config.toml
model = "contrastive image-text model"
dataset = "simulated fluorescence microscopy of cells"
train_examples = 97500
image_size = 48
crop_scale_min = 1
horizontal_flip = true
translate = 0.06
tokenizer = "char"
vocab_size = 28
loss = "softmax"
embed_dim = 128
encoder_arch = "resnet_bottleneck"
encoder_norm = "groupnorm"
encoder_activation = "mish"
encoder_weight_standardization = false
encoder_channel_attention = "se"
encoder_depths = [2, 2, 6, 2]
encoder_kernel_size = 3
encoder_stem = "single"
encoder_avg_pool_shortcut = true
encoder_widths = [128, 224, 384, 672]
text_encoder_causal = false
text_encoder_width = 128
text_encoder_layers = 12
text_encoder_norm = "layernorm"
text_encoder_norm_position = "res_post"
text_encoder_activation = "gelu"
text_encoder_mlp_ratio = 2
text_encoder_head_dim = 48
text_encoder_fused_qkv = true
text_encoder_bias = "all"
text_encoder_qk_norm = false
text_encoder_parallel_block = false
text_encoder_inner_norm = false
text_encoder_positions = "learned"
init = "torch_default"
residual_init = "zero_last"
optimizer = "soap"
beta2 = 0.999
lr = 0.0016
beta1 = 0.9
shampoo_beta = 0.999
eps = 1e-08
precondition_frequency = 25
max_precond_dim = 512
one_sided = true
adamw_lr_other_params = 0.0022
grad_clip = 1.0
steps = 9400
batch_size = 512
epochs = 49.4
lr_schedule = "wsd"
decay_fraction = 0.4
final_lr_fraction = 0
warmup_steps = 1880
weight_decay = 0.2
adamw_weight_decay_other_params = 0.05
Rows from block 7 of the text encoder, named by matrix and row number. Rows with one number belong to one neuron. Each number is 128 + 24 x the weight over the matrix's rms, rounded and kept within 0 to 255. All counts start at 0.
# fc1: MLP up (text_encoder.blocks.7.mlp.fc1.weight, 256x128), inputs 64-127
# fc2: MLP down (text_encoder.blocks.7.mlp.fc2.weight, 128x256, transposed), outputs 64-127
fc1.164 [137 134 130 134 111 132 127 155 120 153 114 133 142 132 108 129 129 117 109 153 137 121 113 141 133 118 119 142 109 147 134 142 106 139 146 141 137 123 140 119 136 137 125 108 109 133 134 122 115 125 130 129 117 102 132 142 134 118 132 149 135 139 138 106]
fc2.164 [133 125 129 108 124 109 122 109 137 122 126 108 125 130 117 135 124 131 134 121 129 122 121 123 145 147 128 129 125 132 140 138 124 122 114 110 130 139 142 105 131 143 151 112 127 113 128 136 127 117 122 107 123 118 129 134 149 109 107 131 109 124 147 138]
fc1.165 [131 128 120 138 115 119 160 136 132 139 129 145 140 130 119 111 142 124 130  91 159 124 127 126 132 105 147 136 154 117 110 117 150 122 134 134 117 135 120 139 145 151 126 118 137 130 128 125 114 160 118 119 114 114 125 151 123 140 138 151 109 122 146 136]
fc2.165 [136 125 141 145 150 125 136 129 107 129 152 138 127 129 141 136 109 121 118 148 140 110 136 137 153 135 111 137 106 122 164 137 152 138 123 111 134 141 154 110 125 124 137 138 117 113 131 160 109 148 115 118 149 126  95 113 105 137  82  94 124 149 135 141]
fc1.166 [121 108 121  72 115 118 125  75 143 170 145  98 113 105 148  96  98 153 168 161 101 152 116 117 153  92  63 205  92 101  61 143 193 189 122 148 172 141 155 125 136  95  84 110 100 108 149  97  94 105 136 164 108 136 110  81 119  68  65  87 161 155 165  90]
fc2.166 [129 156 117 154 121 125 167 123 100 103 165 183  85 121 111 130 177 137  95 119 157 109 122 131 144 129 164  83 145 106 240 113 106  90 154 132 116 128 133 124 140 166 128 155 150 167  89 155  75 109 206  76 165  96  99 177 121 120 125 149 104  96 148 172]
fc1.167 [146 139 130 112 120  85 144 114 133 140 130 134 133 147 139 155 140 122 113 125 142 143 114 125 117 115 151 158 114 115 149 132 116 122 119 104 104 122 110 120 138 133 118 113 133 100 103 133 140 132 127 120 106 161 140 152 118 135 140 157 114 120 123 115]
fc2.167 [138 117 140 131 124 114 117 127 122 144 138 128 125 118 123 110 132 126 130 104 125 143 120 121 142 132 124 121 131 126 117 124 110 137 126 132 127 138 140 105 127 136 110 124 114 117 133 147 124 134 126 151 129 103 123 138 123 156 156 119 120 126 134 133]
fc1.168 [165 111 129 101 170 116 110 163 113 162 119 111 137 163 116 103 186 168 116 146 155 112 164 132 177 108 176 110 147 106 135 158 130 139 142 148 140 132 156  87 136  93 144 137 127 135 127 147 125 126 141 132 121 124 109 119 123 126 161 155 143 126 120 112]
fc2.168 [126 166  99 108 129 139 148 141 139 111 139 105 159 121 101  85 129 119 138 127 101 101 127 108 148 103  94 110 110 157 119 132 185 108 146 135 126 140 128  97 142  98 125 145 147 122 137 104 145 160 118 140 124 131 124 100 137 130 126 107  82 114 157 145]
fc1.169 [110 129 153 131 120 122 147 187 130 130 102 152 130 124 115 120 144  87 121 137 107 152 114 104 143 125 127 143  96 168 134 148 133 136 115  93  95 120 112 125 133 111 124 119 163 101  88 126 140 136 129 121  84 152 113 122 108 116 100 153 114 125 127 135]
fc2.169 [148 114 134 144 132 126 135 147 129 109 123 111 129 101 108 136 114 127 139 125 124 114 129 116 153 129 133 115 118 154 134 120 123 109 147 146 123 150 123  88 115 111 101 147 141 152 132  87 133 130 131 143 109 146 127 107 126 139 123 130 116 125 109 119]
fc1.170 [111 126 159 107  78 134 132 197 154 107 146 132 156 177 137 148 115 139 128 104 110 124 101 153 156 102 154 153 147 160  99 161 132 149 106 150 163  83 124 168 146 186 185 134 186  76 101 133 117 174 168  89 119 136  87 101 157 134  94  82 121 137 137  94]
fc2.170 [151 139 110 113 122  82 121 115  77 113 145  98 108 146 116 104 134 134 115 171 132 146 134 104 117 159 136  91 133 180 140 134 172 148 139 118 145 174 132 126 134  70 119 128 130 148 188 120 147  89 174 118 175  99 131 124 120  88 135  84  94  98 169 162]
fc1.171 [136 145 150 112  75 161 145 131 137 101 119 149  73 145 121 113 133 125 132 113 139  98 219 120  60 151 121  89 201 186 125 145 156 183 171  64 127 125 137 131 100 129 169  49 150 141 132 129 126 143 176 136 127 119 102 127  97 117 154 175 129 133 141  82]
fc2.171 [145 138 127  81  77  88 171 103 141 156 148  68 220 131 123 125 168 141 177  88  91 163  99 150 117  95 114  99 148 118  92 119 136 150 117 100 152 178 174 129 112 108  58 198  76  58 173 101 172 132 123  93 176  95 170  52 124 191 153  85  76 147 120 176]
fc1.172 [151 127 103 135 140 122 150 167 123 129 124 130 133 131 127 135 116 128 113 138 120 120 138 131 152 108 119 158 128 142 119 132 135 117 130 140 127 122 145 123 126 124 131 123 118 127 120 125 111 122 143 137 107 143 135 107 135 114 106 125 123 151 132  96]
fc2.172 [131 100 134 134 136 132 111  90 133 127 147 126 117 114 135 142 110 122  99 102 149 109 141 137 140 132 132 151 148 118 138 133 149 134 133 133 117 121 110 124 125 137  99 136 133 119 113 126 135 142 104 123 113 141 132 130 142 145 121 125 128 128 139 121]
fc1.173 [151 129 152 124 127 119 142 141 129 122 117 131 139 141  92 128 142 124 131 164 156 148 137 146 107 110 115 133 136 131 118 128 105 107 128 137 122 126 126 145 131 123 135 113 107 141 141 123 119 145 120 134  97 131 115 125 146 132 135 118 141 125 139 131]
fc2.173 [125 127 136 126 124 114 130 132 123 140 138 133 120 117 114 128 127 125 129 122 139 128 121 135 138 122 137 143 130 145 133 133 135 126 134 129 118 110 124 129 128 133 129 124 116 117 133 129 125 122 126 114 124 129 127 139 135 133 125 124 129 124 133 120]
fc1.174 [125 146 127 124 145 134 139 106 123 156 117 133 103 144 103 109 126 130 102 157 130 139 116 114 133 142 135 168 114 128 131 125 134 125 147 138 143 152 127 116 131 148 125 114 137 142 137 133 106 116 136 138 122 112 112 133 135 156 125 142 141  95 132  88]
fc2.174 [142 123 122 151 157 125 146 127 144 134 171 144 132 132 101 155 119 146 122 135 104 138 121 140 109 120 138 142 120 138 132 140 142 124 121 128 149 122 149 140  98 152 130 123 105 110 145 151 122 145 125 134 129 130 129 118 150 134 105 108 150 123 160 135]
fc1.175 [124 134 139 132 135 127 122 137 120 138 131 134 105 139 144 130 132 118 124 132 140 127 124 134 154 129 139 137 126 131 137 140 139 139 127 135 124 117 136 139 127 128 136 108 134 119 139 131 115 122 119 125 105 124 107 139 121 124 132 133 126 133 135 121]
fc2.175 [133 143 137 127 123 121 125 133 129 125 130 138 117 122 141 121 117 118 117 134 139 117 124 117 134 131 134 130 136 122 121 134 138 138 119 151 134 124 132 125 130 126 131 127 135 127 148 127 132 128 134 117 120 118 110 132 125 125 123 140 109 140 145 117]
fc1.176 [129 145 161 136  83 108 174  89 127 107 114 132 158 148 112 150 140 104 181 115 182 144 202 160 123 101 128 115 120 151 116 134  66 100 126  88 135  98 120 140 137 137 102 124 154 136 153 164  89 107  74 128  55  91  95 115 126 135  49 102 132 165 140 108]
fc2.176 [167  80 194 126 158 141  87 100 113 162 102 176  89  93 181  59 127 101 111 157 153  94  55  86 129 192 110 135 131 160 192 153 186 102 139 171  81 125 123 119 159  95 178 186  64  98 134  60  97  86 143 107 157 162  64  84 133 165 167 136 129 119 124 149]
fc1.177 [131 121 128 125 114 128 128 158 134 129 130 131 125 130 119 132 124 124 118 143 125 144 107 138 146 125 147 135 115 130 116 141 137 134 115 136 120 119 132 133 136 132 128 120 120 128 127 123 113 138 123 128 117 130 137 142 120 125 126 141 138 116 134 122]
fc2.177 [128 132 137 139 130 125 134 131 142 134 142 136 115 114 124 135 116 112 127 137 136 138 116 126 143 126 134 124 130 131 115 118 145 131 130 121 138 128 139 121 133 123 115 128 123 122 131 137 140 150 123 133 133 124 142 132 115 138 113 128 128 116 142 124]
fc1.178 [133 122 102 126 131 139 122 151 143 124 116 144 115 103 122 121 141 104 109 149 141 134 130 122 154 115 142 126 144 124 149 131 133 128 127 108 128 121 156 150 134 137 128 117 111 114 143 120 118 138 104 145 127 115 156 132 122 141 129 139 134 120 123 123]
fc2.178 [144 123  95 110 127 145 124 125 136 109 111 103 110 110 140 145 127 117 109 150 125 145 124 134 124 117 114 118 127 135 122 142 140 123 126 143 145 113 144 143 128 128 122 113 112 139 137 127 127 129 137 131 139 140 133 166 139 133 130 146  99 118 130 128]
fc1.179 [139 112 143 124 135 133 135 155 131 122 133 133 120 129 129 135 133 122 115 120 136 118 125 156 151 104 141 142 134 122 130 112 127 146 125 144 132  99 159 127 143 129 127 119 116 114 131 127 107 142 109 118 107 129 123 122 130 124 120 137 150 116 118  98]
fc2.179 [125 132 121 122 146 136 116 111 145 114 138 140 113 134 119 139 139 126 127 130 142 100 126 119 122 104 138 153 123 140 128 134 140 134 106 126 140 136 120 104 138 127 143 131 131  99 122 128 132 136 133 147 133 123 137 111 112 145 125 128 142 130 115 132]
fc1.180 [120 127 142 108 106 128 125 151 121 144 139 151 119 125 130 135 134 133 130 113 135 141 114 143 140 144 132 144 120 115 134 136 117 117 135 135 124 126 135 139 133 125 144 143 120 125 139 141 113 129 136 126 105 129 126 146 126 138 132 140 140 132 129 112]
fc2.180 [128 131 126 114 132 123 127 135 136 137 138 136 109 117 124 120 138 127 129 128 141 133 132 122 148 135 133 129 127 141 140 138 143 131 126 131 151 140 133 129 118 121 126 133 136 119 128 120 132 131 146 123 134 132 130 117 125 127 119 137 125 131 128 128]
fc1.181 [132 128 139 120 141 120 133 140 134 127 116 138 114 117 121 119 138 126 124 128 137 130 116 135 147 122 140 138 126 131 128 151 138 118 117 145 133 114 121 136 129 123 145 140 128 132 142 130 122 143 118 139 116 120 125 151 123 115 132 153 132 120 134 126]
fc2.181 [118 142 126 135 133 129 116 127 128 121 137 122 114 113 135 121 110 148 115 122 131 142 120 129 134 132 136 139 121 127 131 121 150 126 123 158 134 123 127 125 133 130 131 137 128 131 144 131 128 130 138 134 131 117 133 127 113 132 136 129 129 127 139 135]
fc1.182 [108  94 138 137  97 128 146 144 153 161 113 127 116 130 124 121 117 141 129 143 119 147 128 136 117 134 120 142 136 135 107 125 127 142 117 109 132 143 131 112 138 124 132 105 128 111 144 146 128 127 135 141  90 109 131 136 144 121 112 138 123 127 134 115]
fc2.182 [117 108 142 131 121 112 116 135 141 145 134 150 130 114 122 135 127 129 124 127 121 110 136 114 127 132 134 141 130 115 134 117 128 140 136 120 121 120 132  92 136 137 152 123 116 136 119 132 135 125 106 123 129 120 117 134 142 143 128 135 141 125 126 131]
fc1.183 [122 164 154 146  92 158 178 120 102 171 135 151 132 133 146 160 144 142  99 149 104 147 122 142  89 151 151 136 121 134 145 165 108  82 129 128 149 163 116 126 106 134 120 146 173 141 140 104 169 121 148 140  70  99 132 153 125 188 153 125 134 148 121  97]
fc2.183 [157 126 146  72 128 130 126 107 140  81 145  82 130 155 115 115 146 117 121 139  95  94 133 101  99 102 112 124 181 142 153 167 107 125 129 172 176 141  93 141 103 134  93 183 117  91 132 143 127 146 160 175 122 114 143 105 143 162 125  86 107 110 178 122]
fc1.184 [139 128 134 100 118  73 104 178 143 135 155 110 106 154 121 150 144  91 123  90 154 143 125 106  98 102  98  82 142 176  70 135 123 171 100 114 135 100 148 126 150 131 229  87 169 131 119 171  99 126  96 158 109  67 141 125 152  81 132 142 100 145 110  90]
fc2.184 [143 124 197  74 138 123 157  79 118 180 175 113 148 105 153 163  93 138 169 100  80 170 106 186 123 110 154 159 115 167 139 104 122 113 105 129 134 126 143 113 125  81  41 135 120  76 169 107 149 160 182 102 135 165 136 104 136 136  98 115 147 119 155 117]
fc1.185 [156 132 118 156 144 100  89 165 144 138 132 137 114 169 167 121 173 147 133 136 124 162 121  90 119  90 161 134 154 146 117 145 130 121 133 139 138  99 156 112 178 155 123 115 109 119 147 159 132 134 100 151 113  94  82 118  75 116 121 113 152 129 138 148]
fc2.185 [142 144 126  74  99  91 173 167 105 103 120  81 136 153 118 104  86 129 135 121 103 132 124 148 123 133 155 141 135 154 112 143 158 126 123 132 119 123 105 161 116  96 155 121 143 124 106 123 137 136 151  71 165 111 136  86 150 125 123 129 102 121 147 131]
fc1.186 [137 138 152 125 142 122 129 149 123 120 113 138 103 115 125 139 134 138 131 154 135 139 150 150 124 123 117 131 142 132 125 132 140 157 106 119 128 119 137 142 130 134 129 102 115 144 134 137 107 132 132 108 123 106 110 135 119 140 133 145 127 136 121 132]
fc2.186 [124 120 146 121 120 113 149 131 123 156 112 109 140 121 147 103 119 135 110 143 151 112 119 135 158 135 160 126 129 136 134 111 158 122 137 116 134 121 130 119 133 116 144 114 149 125 127 116 135 111 133 116 130 143 112 123 116 147 133 151 115 131 125 127]